Rows from block 2 of the audio encoder of a small contrastive audio-text model, named by matrix and row number. Rows with one number belong to one neuron. Each number is 128 + 32 x the weight over its row's rms, rounded and kept within 0 to 255. All counts start at 0. Numbers have three digits each. After the name is the row's rms in percent of the matrix's.
After each neuron's rows are labels from the 100 clips, of 14848, where the neuron reaches its highest value: "responds to" is what is common among them; "band" is the frequency band that holds the peak. Only what is clearly more common there than usual is listed. The data: notes from a synthesiser with random patches.
# fc1: MLP up (encoder.blocks.2.mlp.fc1.weight, 1024x256), inputs 128-159
# fc2: MLP down (encoder.blocks.2.mlp.fc2.weight, 256x1024, transposed), outputs 128-159

fc1.184 112:129105130117155112157131109110127145076076100117168067161145108047153151128064114113108097178166
fc2.184 115:111147091098103156180119145117149139153118105145137099141174156096142224095120127103215125094112
responds to: pitch class: A
band: 2000 to 4000 Hz

fc1.335 125:162068200133134118153106132182102120133051121122155118169153134147172135141096172120114093203193
fc2.335 131:089161121117051180168100137105119143203097118110111088128185083109150188102124118099142115092109
responds to: pitch class: G; square
band: 4000 to 8000 Hz

fc1.247 116:140090165142163150103156153169092133134078129155121115182123128122118123178195162157084145179105
fc2.247 109:161167130097044152169142161086186161165189081122124115130142105099169162097158070115145119060090
responds to: inharmonic FM; triangle
band: 250 to 500 Hz

fc1.358 128:093108086100098163115126099131124073085128124108136181097145189194100098071112144155199149148135
fc2.358 124:138167157150099118113156056172146140155109151134163143125130099173111144108120128116135157115121
responds to: pitch class: A#; square; triangle; pitch class: F
band: 2000 to 4000 Hz

fc1.283 116:155125129163120071138121152104165125158112108151098118108105131096167116171124109137102170104150
fc2.283 107:123133157128065166152103153113086118135170116106167178127153141103115132054144150137165099074107
responds to: pitch class: G#; harmonic FM
band: 1000 to 2000 Hz

fc1.702 113:097112107116137085196088113071100123131093102115109120139166164042124140097112140147148106125132
fc2.702 134:110115135124080151133092147107159109118169101116110118065132147106158190118089105090180114146125
responds to: harmonic FM
band: 250 to 500 Hz

fc1.523 146:121116137153120146163117145123166152141134140165147111158079083106140140118118154136107134155115
fc2.523 159:122138105111079123179095122110091113148163060101184113094185117081122130074125082142166077127118
responds to: inharmonic FM
band: 1000 to 2000 Hz

fc1.138 082:114115138166160080177106153108138144046152110170143144135115126096136099156132218201095076124146
fc2.138 094:138132131137093116141142133106138141146181106157117119106126103130166173115134122089153142119111
responds to: pluck; bass register
band: 250 to 500 Hz

fc1.434 094:160138171157127135108163154167162141186139112148106093152135073107149140159229085099098141107085
fc2.434 084:105094113099106121143127100103143166050181118145128125095098184134115151146068161148130131183102
responds to: pitch class: F; pitch class: G; square
band: 2000 to 4000 Hz

fc1.121 139:146091179135100134141110137161098110127066107122124116192164120140133129102102183146109099227208
fc2.121 153:134128148137048118142085115143116121195101138127136118141182095150168180117080143071153125112154
responds to: pitch class: G; narrow pulse
band: 4000 to 8000 Hz

fc1.306 131:124142163097104100160108147119177161166141088136118103098113100069133141168104138109074145105122
fc2.306 131:081089127138076165146100098095098102118170113116147174121123175095103138043115123160182109136117
responds to: pitch class: G#; pitch class: F#; harmonic FM
band: 1000 to 2000 Hz

fc1.308 143:166191130151135114131128120098103170148140109111107099111162059103151105165131116126134133085149
fc2.308 152:125141090108069160132102150093159104177122126113142138108157156119147189070130078123179086093116
responds to: pitch class: A#; triangle; square; pitch class: A
band: 1000 to 2000 Hz

fc1.502 099:162131138120127088164127087102170106119061129145163117117102141091133106111130166179095110120164
fc2.502 107:099148141130073125154133094141125098148151119140133151068124136147116155099111097121150149104116
responds to: pluck; drive; bass register
band: 250 to 500 Hz

fc1.289 121:106102067098091170113128075136128084116125133110160163084130157164038110053127174169134118098121
fc2.289 131:116161143167111111132161085161142131183118140172147168125147132171142168127130100115149161083103
responds to: pitch class: F; triangle; square; pitch class: B
band: 250 to 500 Hz

fc1.563 151:120119076126143098166117175119102178135163095149199069155117134077118095099195166148140085140111
fc2.563 166:115085162112109139149100135078179145149153114124057059124180130126141206157135093135114129157123
responds to: triangle; square; pitch class: E
band: 250 to 500 Hz

fc1.388 140:126173110115127145165147157086159176137153163171149074144081106079132135121194115134082111054066
fc2.388 145:121120104103151142159155088116104132131131094142165090127177133085134169102139110108208110165138
responds to: square; triangle; pitch class: G
band: 1000 to 2000 Hz

fc1.653 132:088145113082086147112088095129125084097152103087123166113137157175098155084128137136179103121122
fc2.653 134:128158159169117095104184070155129123157126149164142147092141111176149136113111131115127167109125
responds to: pitch class: F; inharmonic FM; oscillator: triangle
band: 250 to 500 Hz

fc1.126 108:100059142146110140094142126180094097130102145154063143103134142123087106183178177116109126147138
fc2.126 101:110184094115114133146152125071177188105139137122148133136125110117156196064143087102167130075090
responds to: pitch class: C#; triangle; inharmonic FM
band: 250 to 500 Hz

fc1.537 105:136111154168145140115142134222117123141055134151111135141143136098092118162077143139076138201178
fc2.537 096:125119108116056157111098110141133104134131147123131067100199130117173170129146108149165112148149
responds to: pitch class: D; triangle
band: 250 to 500 Hz

fc1.86 099:129132128110167144159155127070158175151152104136108055156109074052131143135160089148103113123112
fc2.86 095:109123065140140146135109113090116144124142104086176145080175182109149172104114071129211145115122
responds to: square; pitch class: F#; triangle
band: 1000 to 2000 Hz

fc1.320 098:128098159147164106100163120205113102133109118125131137126115109074129126189184136121064114135094
fc2.320 093:110164137106111135181119130120128181088151078122172087157119133079135159072112149130165087133087
responds to: pitch class: C#; triangle; pitch class: D
band: 250 to 500 Hz

fc1.35 096:108126102149094076120117087081174092119035121104116140125183157133157167129152064135157123151171
fc2.35 113:114162169147067133137133070179136109171147136126142145085172117151122126106135133135129137106102
responds to: drive
band: 250 to 500 Hz

fc1.71 130:093123127086087089143087067104131102105106103110092142093156153130111143119113128117127127110145
fc2.71 125:121179118155065121158149065160129117140140144147140170104117142152117144091115119138148141096106
responds to: harmonic FM
band: 250 to 500 Hz

fc1.233 096:112104123118131134073146143178110097127126168132043174097086122174148098176084139104128132105149
fc2.233 111:136132166130112105162144101163124151194158146144192122154127111148105201075155153120168130093131
responds to: drive; swell
band: 250 to 500 Hz

fc1.209 110:158223166162131133144128146099128126169100086145146137157192080068118129140164106137115104084111
fc2.209 118:136134110138095134131105162117133106164137117090150144077180156095164164109109059078239099135142
responds to: triangle
band: 250 to 500 Hz

fc1.7 092:152180111205144145145138178112154217168173140187144101155104078130143133155186093119143151057091
fc2.7 080:112169156115159160158149151122135211150055140180197093151138104101107184125123119068122133092069
responds to: pitch class: G#; triangle; square; pitch class: A
band: 1000 to 2000 Hz

fc1.395 118:162118096162134124150159117110174113099150137179096126125091111088134071154138133160077137101149
fc2.395 117:140169089081122150175190153094112113047133134166137148107090137108121166091146097068174134104075
responds to: bass register; pluck
band: 250 to 500 Hz

fc1.323 078:102177139072153129142123168123152150113134095124103140086092124165127123132124100117132105126055
fc2.323 085:102145147167122108152137117149135099142186148129140152111066113137120170054122135091145104150069
responds to: bass register; swell
band: 250 to 500 Hz

fc1.661 110:145130155157110063222127096105165116129124109148124095107137102006140125140095133135058107133149
fc2.661 124:119129109106065124162092114097117097125182095115156138064156130080103112082134145168161083152144
responds to: drive; bass register
band: 250 to 500 Hz

fc1.262 102:128065165159150091081132149198145117124096140138104140115147138140188122165093136127100132233195
fc2.262 096:122155106116118142172114113083159151103119077081149109145159115114141176078138090120201108096099
responds to: pitch class: C#; square; pitch class: D
band: 1000 to 2000 Hz

fc1.178 141:106176128131122113146109154128158202151157125133137113090095092081157160146100098081119117090091
fc2.178 146:110132109147129128163135132107119167079164086120165121104157149084162163114104100118195090159108
responds to: pitch class: G#
band: 1000 to 2000 Hz

fc1.455 120:127109153152151121109168125171134105114078129176140108134149120099071144175146154162096145169121
fc2.455 121:158143151125117154157128147094160178108130103121163042169164098100146179107148104117152093148111
responds to: pitch class: C#; pitch class: D; triangle
band: 250 to 500 Hz

fc1.357 153:224105100114138150108145172130138132136108120135132079168117130136153092122197157140099167122178
fc2.357 176:092114086138099082162105112100133122063208123152182180035125154125139123111067160133174098127119
responds to: gate; drive; bass register
band: 250 to 500 Hz

fc1.231 123:111177090131107106163102098068157149155189084117110071098153097133174142137077105197125138081118
fc2.231 136:098083165174125090102128141185118134098103163201164155136086161156108117143101184149091158139096
responds to: pitch class: G#; pitch class: A; pitch class: F#
band: 1000 to 2000 Hz

fc1.131 111:121149134109084130139100086109156102102095135089081185098142159134120138082107110135127128095159
fc2.131 124:142157131154078109140164065174109108146126147180187164114127126149126160114133148133143140074109
responds to: tremolo; saw; pitch class: D
band: 250 to 500 Hz

fc1.390 158:217118069117142124104143130138131111116111111131132081165151104138153097114188160147144149103213
fc2.390 167:094115122144127113151109108134148126110165131137149167070134166135125153119102151105164099154083
responds to: gate; drive; bass register
band: 250 to 500 Hz

fc1.402 108:149143106124107111153124140105186161130140153159102091117058120094146125155148128133113176102123
fc2.402 100:102124123132130120164125123084096157127167092088177157149122149094130180049083130125202109078105
responds to: square; pitch class: F#; triangle; pitch class: G
band: 1000 to 2000 Hz

fc1.349 088:156114122147097150126107096161129113109106138135162109105130170125122084093130144187155139110175
fc2.349 102:161166145124084146148158103167143120167105153134131135151108104144139173095150141140092139051133
responds to: gate
band: 250 to 500 Hz

fc1.423 101:078109105082080190130096100110112112090098133101123175080164173177120132088124154123169089146170
fc2.423 113:117163135150064097163161069142127141157133117167169151132100132170141166085126124154151166082118
responds to: inharmonic FM
band: 250 to 500 Hz

fc1.311 162:096113106104083160142086056104118066083122131106084169084154188162120118095102136146167112122159
fc2.311 139:122168129160068118151166083147169158152140110160154128109149101152135170080135114118151153083104
responds to: pluck
band: 250 to 500 Hz

fc1.666 093:127145085208123089115154095094140128111125136163119101104118128081167121164102112117133175146166
fc2.666 078:123083140119103127161132094146108121153150125112093124148155151111087147109123142159177115163091
responds to: pitch class: G#; harmonic FM
band: 1000 to 2000 Hz

fc1.617 099:156122221093133172095101105178148099132018169130065100157123157142139155131153124136076092186108
fc2.617 103:100143108148079125121165087162072111159137159172151166094127145171078119132104139116187194119096
responds to: square; pitch class: F#
band: 2000 to 4000 Hz

fc1.529 132:072139129099081141125100086127111085125111139115151176100117155191089148044111143134144111103083
fc2.529 131:110175164162097123104170084169112110158091154133150176097131135166134171119115120079141166116097
responds to: pitch class: G#; pitch class: F#
band: 2000 to 4000 Hz

fc1.303 134:115084162139105100133121130126174132127145125174101103122115128077147144166101119127088153118122
fc2.303 137:095101111110071131130081125094105129157148072078122100117174134100114139085093131141174099150138
responds to: inharmonic FM; pitch class: C#
band: 1000 to 2000 Hz

fc1.729 079:151062145109090123119092145117159105138126113143114131166146131111115105127165130185127137165165
fc2.729 100:135167152123060108122156056136137085154124136131124141086124145152127135141111104137110144105106
responds to: pluck
band: 250 to 500 Hz

fc1.404 118:125120115137128089160128135150105132152118124147171136091130125109089095152094206107161179136171
fc2.404 111:111150120141155150168136101106141173125141179173180125167099095128146154075073127133158155130090
responds to: pitch class: F#
band: 4000 to 8000 Hz

fc1.593 127:131117073123157126177136187063126192111186117142155085136129141074143112101156154128170117112117
fc2.593 126:114108150111093121159109137085179131175144073123060062126180124105161218150144096114109127151116
responds to: inharmonic FM; oscillator: triangle
band: 250 to 500 Hz

fc1.677 086:152113081112145123168136105212114133126133114171137085094101136078119066101113132203093118174185
fc2.677 085:119139107135091110115117036134092086167110130077158159136164133140106134101088140109162161143123
responds to: pluck; drive
band: 250 to 500 Hz

fc1.570 117:155183071119142125165132118098129154081175069163178079125131046091145051108081188167116132118114
fc2.570 115:133139117105122158111149182098148135139105146125133193117108112160142151096160054065175169099139
responds to: pluck; bass register
band: 250 to 500 Hz

fc1.222 092:126137159134152079195107120087127155121095084141138127124148134083126162155132174113131084098147
fc2.222 102:105143138142051120160150087151128113149151115147122133094159118121127155095093120106150120132134
responds to: pluck
band: 250 to 500 Hz

fc1.213 139:093138113083083185136106080143131090101150132107149165109148155168087123074135123163161094114086
fc2.213 131:144154153190106102113153085185118142167111156144146157114156094174152150104118131111134158086131
responds to: pitch class: F; triangle; square; oscillator: inharmonic FM
band: 250 to 500 Hz

fc1.362 084:126118164144145129113116116171100134081138095116167139114142158192100066099140201167109118190152
fc2.362 086:163192147154075067139162090145139115188140134125170120100138084141162144114135058106121143084119
responds to: pitch class: B; square; triangle
band: 2000 to 4000 Hz

fc1.254 099:228108155086173136094154168147128147155099148154142093174134134137143099132175117130114170102161
fc2.254 087:110117120198151073176140069168132127081160124152205109127132125103129127097113209167140087146153
responds to: gate; drive; bass register
band: 250 to 500 Hz

fc1.47 091:171146089080109161173086111133133121110106124141087138134131159095122092156130123149151127087172
fc2.47 101:141117146132069119128144090175138104130129155136118143136139120149122152104116166135079122099138
responds to: pluck; bass register
band: 250 to 500 Hz

fc1.709 148:113110106128157136167123172108092162133173136127162120148127172093114127095177179109164095137094
fc2.709 165:102132161111104114174126135076169141111150090158089094092140145096148228157116082078141137138083
responds to: square; triangle; pitch class: E; pitch class: F
band: 250 to 500 Hz

fc1.34 104:143086141127167065106138145134147118140109090123119129169142144042148146168098147080114137185119
fc2.34 107:104125133112095146140108124092185130062141117129092100077174136110177177125083137127124080155135
responds to: pitch class: D; triangle; pitch class: C#
band: 250 to 500 Hz